From a checkpoint of a small image denoising model: activation leaky_relu.
Rows from block 7, named by matrix and row number. Rows with one number belong to one channel. Each number is 128 + 32 x the weight over its row's rms, rounded and kept within 0 to 255. All counts start at 0.
# convs0: first 3x3 conv (model.blocks.7.convs.0.weight, 48x48x3x3), inputs 36-47, a 3x3 kernel for each
# convs1: second 3x3 conv (model.blocks.7.convs.1.weight, 48x48x3x3, transposed), outputs 36-47, a 3x3 kernel for each
convs0.10 [150  97 101 142 140  93 116  98 113  86 204 114 126 178 129 125 142 129 118 164 117 144 137 139 134 118 134 167 135 161 153 142 109 148 146 135 132 118 106 187 162 130  85 100  71 119 152  72 139 143  97 164 124 137 121 134 126 120  85 107 137 130 130 161  73 140 175 174  87 114 160  64 164 137 119 108 131 189 121 146 130 104 127 117 108 151 105 167 133 194 131 102 197 118 119 148  85 110 152  98 107 102 129  78 188 124 124 154]
convs1.10 [118  99 137 159 115 154 159 133 141 121 134 130 163 126 116 109 116 165  93 139 158 175 118 102 140  80 135 169 108 155 175  89 110 121 108  91 119 136  83 129 128  75  91 131 177 119 132  93 120 115 121 180 114 165  48 119 124 130 163 135  74 119 174 127 109 176 191  97  84 141 147  83 122  79 107  65 117 117 117 131  95  98  99 121 112 100 131 134 112 127  99 103 172 131 126 166 108 162 160 142 117 134  68 122 115 131 149 101]
convs0.11 [126 137 132 125 142 129  72 150  98  89  96  70  65 180 162  72  89 120 110 130 169 160  66 117 133 109 141 165 145  93  92  81 172  97  75 159 100 134 132 130 149 109 134 111 165  91 121 123 107 138  98 126 131  96 146 143 136 153 142 116 137 181 114 113 120 123 131 152 107 140 150 141 131 121 103 188 124 133 174 112 114 124  70 107 140 181 158 117 157 178  96 107 156 118 162 121 110 147 149 127  86 120 158 148 130 171 181  98]
convs1.11 [156  97 220 156 151 160 163 134 144 133 135 124 113 122 135 131 161 124 134 169 117 154 169 114 142 108 122 115 113 166 117 184 138 120  87  92 120 147 123 126 105 155 147 118 157 114 164  82 137 139 126 132 136 133 128 140 133 145 133 151 168 140 178 102  84 145 148 102 124 126 106 116 198 156 127 142 123  89 168 137 131  75 118 123 168 106 153 131 172 136  89  77 137 146 118 133 101 140 153 116  86 137 137 115 102 198 141 107]
convs0.12 [111 151 159 168 162  94 149 111 179 104  88 108 154  92 110 144 157  81 162 157 159 145  95 118 129 147 105  78 153 158 115 123 141 105  73 147 117  66 117 131  86 147 157 114  79 125 113 133 117  89 119 104 100 126  98 144 133 125 127 116  68 159 241  99 121 139 102 112 177 151 157 181 121 141 126 132 139 125 160 161 135 162 119 140 100 127 114  60 165 171 106  81 128 122  88  97 114 114  99 114 129  97 182 202  75 210 147 116]
convs1.12 [104  14  73  93 106 135 139 118 107 174 151 131 142 103 108 154 128 119 186 172  78 149 153 158 141 143  77 140 187  82 120 152 136 125 123 107 132  53  93 104 128 146 128 130 130 103 122 152 110 135 147 156 127 135  97 141 150 163  95  70 120 149 149 136 171 136 141 136  88 136 140 117  94  80 136 171 134 117 120  91 137 139 105 167 138 163 163 199 156 146 138 126 138 118 155 159 113 157 157 189 151  71 135 106 132 165 183 105]
convs0.13 [143 139  93 169 142 104 140 112 122 133 139 149 126 122 103 134 130 156 131 122 153 149 138 148  76 175 158 134 178  45 173 114 127  56 116 160 115 104 150 135 151 142  98 116 154 135  95 156  88  89 129  95 143 134 162 128  62 132 142 151 124 126  84 144 149 113 143 166 155 171 145 129  92 149 128 144 123 149 179 110 120 123 141  66 141 150 151 103 192 171 115 109 144 100 102 103 147 112 143 153 160 182 114 132 123 168 134  85]
convs1.13 [147 116 101 172 145  99 145 128 123 108 155 135 117 132 111 101 125 134 112  91 153 114 110 156  74 105 112 137 129 162 143 134 129 104 127 139 112 133 153 123 109 125  91 147 142 145 145 173 120 141 159  84 147 114 131 163 202 100 126 155 223  94 117 100 133  36 135 122 106 136 106  85 110 132 104 121 126 115 132 119 158 122 155  76 147 103 125 138 133 132 116 125 133 130 104 129 125 128 108 116  74 196 116  49 131 104 113 119]
convs0.14 [ 97 104 104  98 133 122 138 124 140 110 122 135 131 146  83 125 112 126 114 121 113 119 107 106 153 128 131 158 139 127 122 119 120 139 104  89 115 101 136 116 154 128 135 148 123 141 124 121 124 130 127 136 133 104 146 109 121 112 112 130 133 125 138 102 145 129 109 108 137 138 104 112  89 124 157 142 148 157 124 121 164 133 112 108 141 120 146 127 115 150 150 135 123 131 109 118 141 116 142 143 170 159 136 129 173 120 103 137]
convs1.14 [137 118 131 128 166 124 167 129 106 116 143 139 172 123 127 132 108 130 167 146 100 149 142 133 130 135 106 189 154 115 150 158 134 119 154  83 106  88 120 145 120 127 130 127 102 131 134 120  80  98 138 133 133 101 160 168 110 141 151 109 135 126 143  65 144 139 110 138 129 130 115 106  56 123 136  91 148 128 137 138 134 132 131 136 134 146 117 120 118 140  78 137 135 147 128 123 115 100  73 127 127 143 133 150 128 120 127 100]
convs0.15 [ 80 204 143  99 154  88 136 122  90 119 125 129 127 149 106 123 144 125 145 159 127 136 121 124 114 115 134 142 132 121 112 137  86 125 111 151 107 120 118 102 131 115 175 154 167 107 127 117  94 132 163 109 142 161 171 120 101 161 143  94 145 114 107 109 153 135 142 112 107  87  75 152 149 135 135 141  98 114 142 110  97 105 122 127 112 138 119 132 131 110 119 136 163 111 100 124 102 102  87 128 115 129 116  90  61 110 100 135]
convs1.15 [112 134 134 151  77 137 135  62 134 126 131 111 199 133 134 180 116 130 133 131  97 148 126 114 117 133  86 139 140 114 149  96 116 122 127 114 101 102  74 174 135 149 148 175 123  89  61 147  99 130 150 111 138 193 132 134 117 154 126 110 193 136 108  94 180 160 112 114 110  96 120 158 112 133 154 114 152 106 105 107  98 116 147 152 140 101 122 138 166 127 151 148 139 151 160 118 104 155 132 175 152 115 196 120 114 114 119 102]
convs0.16 [ 99 127 128 127 133 153 143 149 121 136 114 150 103 117 162 123  86 165 105 113 143 129 113 110 146 152 136 168 159 131 123 134 199  99 136 126 184 110 144 192 186 127 137 121 141 123 126  94  82  88 114 136 107 136 108 191 225 188 187 180 141 177 128 130 143 157  82  89  73 113 112 121 142 124 138 155 169 157 121 177 140  98 125 135  93 137  94 130 115 105 176 160 190 131 121 108 133  89 131 169 155 125 115 209 168 106 121 171]
convs1.16 [142 149 165 176 138 170  91 122 132 130 134 119 117 147 108 127  97  98 127 133 136  79 130 123  79 129 163 150 140 114 154 184 156 127 122  95  97 147 154 128  70 102 145 137 134 134 146  76  96 128 108 156 129 121 158 131 125 158 111 123 109 136 138 131 124 140 114 114 112  70  99  61  68  78 150 129 115 152 121 142 164 106 102 105  97  34 160 163 109 192 128 150 134 154 118 137 164 125 137 108 112  98 119  95 127 170 138 176]
convs0.17 [159 171 130 100  64 174 118 138 177 160 186 156  72 184 194 123 110 193 114 152 170 106 101 160  95  38 128 130 188 126  61 139 133 139  93 125  77 133 150 155  95 139 110 113  96 125 106 153  94 120  90 141 105 144 132 123 133 117 172 121 130  93 148 126 106 115 113 146 140 160 116 122 124 115 123 165 138  91 124 187 100 105 119 142 149 114 111 117 103 111 120 158 139 127 116 164 137 119 118 157 121 118 128 132 128 141 134 127]
convs1.17 [162 118 205 116 150 173 129 114 146 159 128 155  69 104 159 160 103 142 136 165 179 113 144  95 128 116 131 130 134 156 118 109 152 163  48 144 195 108 143 105 123 125  93 101 126 104 124 120 146 138 100  96  82 115 114 172 160 138 118 119 165 131 118 125  81 118 116 112 158 149  92 118 119 117 101 192 168 143 115 198 148  91 193 127  88  68  73 114  89  92 157 133 112  74 137  82 116 139 112 131 177 134 129 130 111 104 133  85]
convs0.18 [132 169 154 156 126 169 131 126 144  95 122 128 101  50 123  80 115 161 140  83 147 142 142 162 148 162 150 171 105 154 146  82 164  87 136 112 124 172  83 155 143  84 148 132 109 130 162 138 127 125 119 162  61 140 126 215 176 111 136 136 114 141 113 103 157 185 126 157 136 133 118  76 119 125 115 124 114 125 113 205 141  97  95 183 116 150 141 127 108  80 113 129 120  83  91  90  89  86 128  58 122 102 170 163 159 124 103 132]
convs1.18 [111 178 138 108 125  32 150 107  97 125 113 155 143 118 109  98  88 123 118 104  78 134 150  98 145 146 135 125 158  85 126 116 172 128 150 123 142  89 116 152 136 126 130  70 119 104 208  85 112 150 129 160 172 105 157 207 160 130 155 104  91  57 153 132 111 140 139 128 172 119 108 112 126  87 160  96 122 126 128 153 169 123 162 113 163 114 147 139 155 190 100 126 148 128 119 112 110  77 121 172 127 108  90 105 164 108  86 161]
convs0.19 [114  95 123 137  61 138 103 164 124 138  93 144 108 167  91 142 155 194 113 122 150 144 148 142  88 137 131  40 156 127 161 137 125 121 159 141 111 105 113 121  63 117 139 106 116 119 115  50  95 143 115 153 153 116  89 112 169  67 123 132 112 148 129 206 133 173 135 126 131 168  77  83 150 159 153 161 121 150 100  78 127 117 113 120 120 108 145 117 165 133 143 141 123 128 122 105 161 128 135 106 111 123 131 118 101 138 137  56]
convs1.19 [139 148 182 100 160 170 143  99 181  81 102 132 107 115 112 138 139 137 127 112 158 115 134 164 167 121 122 141  82 114 147  98  99 151 144 166 138 161 123 155 203 131 128 104 139 112  95  45 116 113 126 196 147 129 137 137 119 101 126 145 123 134 197 173 200 133 135  86 102  83 138  55 158 154 201 142 170 153 104 109 131 112 103  84 143 178 116 140 144 166 109 114 134 168 131 136 125 120 106 163  96 129 185 160 130 117 141 151]
convs0.20 [158 167 163 145  82 150 110  87 130 151 121  86 171 131 124 148 126 152  90 114 177  95 112 118  84 143 167 132 124 149 120 130 157 156 109  90 211 135 104 165 153 105 175  78  69 130 124  61 134 119 124 189 131 116 122 119 115 153 130 100 124  88 137  76  71 162 109 147  89 117 137 127 114 105 156 113 110 122 115 134 170 122 140  54 127 165 148 159 127 122  72 139 190 110  98 158 105 122 213  97 108 206 107  99 103 111 143 125]
convs1.20 [110 165 151 101 169 116 138 102 133 100 109 141  98 171 105 162 120  95 123 104 150 134 145 140  58 113 144 111 121 149 115 163 136 107 147 127 123 174  83 146 111 140 164 114  55 147 138  12 131 119 111 168 152 117 120 157 103 141 137  95 160 119 157 129 116 115 175 131 162 126 160 145 108 120 165 151 105 146 109 145 154 156 151  70 126 122 120 179 121 150  49 135 165  99 158 156  91  88 200 139 112 132 158 185 145  59  88 133]
convs0.21 [ 91 144 142  99 119 121 103  83 150 138 122 125 130 112 178 126  68 142 142 150 104 124 150 120 109 165 170 155 164 137 167 131 161 130 124 173 132 103  62 135 170 109 146 120 182  59  90 112 125 114 110 129 134 180 203 131 163 109 107 135 134 134  71 115 131 119 120 135  84 145 121 164 150 126 121 139 153 145 135 116  77 125  96  61 159 195 118 170 185 146 115 115 119  94 100 132 129 108 140 150 173 203 115 134 169  67  86 120]
convs1.21 [ 92 161 132 133 127 131 108  95  96  96 144 154  50 120 133 112 102 120  77 126 145 136  93 116 123 120  79  93 167 101  93 123 130 121 122  90 112 141 129 137 121 130 154 145 112 118 126 133 153 134 114 135 159 148 143  80 118 136 136 138 144 116 112  84 112 118 131 155 129 152 154 135 180 137 121 103 128 133 106 146 152  98 120  91 135 111 123 139 143 112 113 110 117 115 148 127 159 104 104 108 149 144  79 136 136 112 115  71]
convs0.22 [115 149 117 102 179 164 182 137 111 110 139 144 107 105 122 136 146 132 118 113 110 135  99  81 139 120 154 153 173 116 110 146 103 131  91 169 137 147 153 101 121 102 201 148 143 159  80 126 135 114  87  73 130 163 171 133 140 158 144 136 131  98  89 112 120  78 184 152 123 129 153 183 119 163 152 131 142 147 174  76 140  66  63 142 137 136 109 130 230 116  76 101  97  97 155 141 121 169  84 187 110 161  98 106 142  64  94 158]
convs1.22 [129 106 151  76  93 129 161 147 145 130 139 113  64 154 124 125 128 141 130 150  83 145 101 147 123 122 125  97 156 160  86 160 142 186  38 148 163  47 104 117 181 152 125 156 166 137 109 173 160 194 127 143 137  96 158 179 167 121 145 100 123 111 112 102 101  83 156 143 101 148 156 144 122 117 124 142  93 110  95  91 139 107  75 173 202 155 112 149 253 173 156  90  95 123 101 135 119 181 139 123 151 188  94 161 162 163 185  96]
convs0.23 [125  96 108 174 210 127 127  55 115 176 149 156 146 124 136 122 124 187 132 122 163  96 100 101 134 150  97 142  79 144 143 181 155 158 130  99 111 104 179 142 130 142 103 150 127 120 124 132 139 161 129 138  98 156 101 105 155 104 132 140  97 134 130 143 158 117 182 133  90 108 109 155 136 131 134 148 115 149 165 156 135 104 163  81 114 152 142 142 172 119 101 142 115  59 134  94  87 106 106 133  85 151 147 145 115  97 145 124]
convs1.23 [135 119 118 143  78  90 127 126  93 107 125 130 176 173  88 103 159 135 140 112 113 167 170 189 119 117 162 171 132 131 112 136  88 138 134 134 133 105 167 150 110 140  77 104 131 132 159 164 109 127 192 150 159 157 101  98 144  74  71 122  62 153 119 119 146 159 151 114 109 100 125 146 116 134  90 132 122  96 167 101 125 122 104 177 116 124 150 125 115  84 146 153 153 156 131 212 115 117 109 173 117 155 143 160 118 111 158 116]
convs0.24 [117 155 121 126  62 157  95  74 110 101 116 129 144 170 123 124 144 166 175 130 128 124 139 133 151  54  78 128 161  98 125 146 115 109  82 200 127 127 123 100 119 128  78 106 118 124 158  96  85 117 146 134 104 145 102  89  80 126 102 114 144 167 165 126 138  87 139 157 111 153 150 121 128 132  88 134 111 141 162 108  97 209 179  69  64 152 167  71  88 142 135 114 151 129 121 118 136 125  98 118 133 146 152 147 157 166 120  97]
convs1.24 [127 183 157 126 182 155 137 113 153 142 124 144 127 118 139 106 138 161 153 183  87 140 145 117 118  99  80  79 157 111  94 134 166  94 113 165 140 126 187 140 147 131 109 136 100 126 122 108 117 107 136 159 129 120  86 129  74 187 119 122 182 156 157 135  89  83 101 109 107 141 125 169 153 128 121 146 161 131 157 157 129 118 108 137  82  87 177 142  84  58 144 139 144 142 146 117 127 139 127 112  99 177 121  90 118 119 102  79]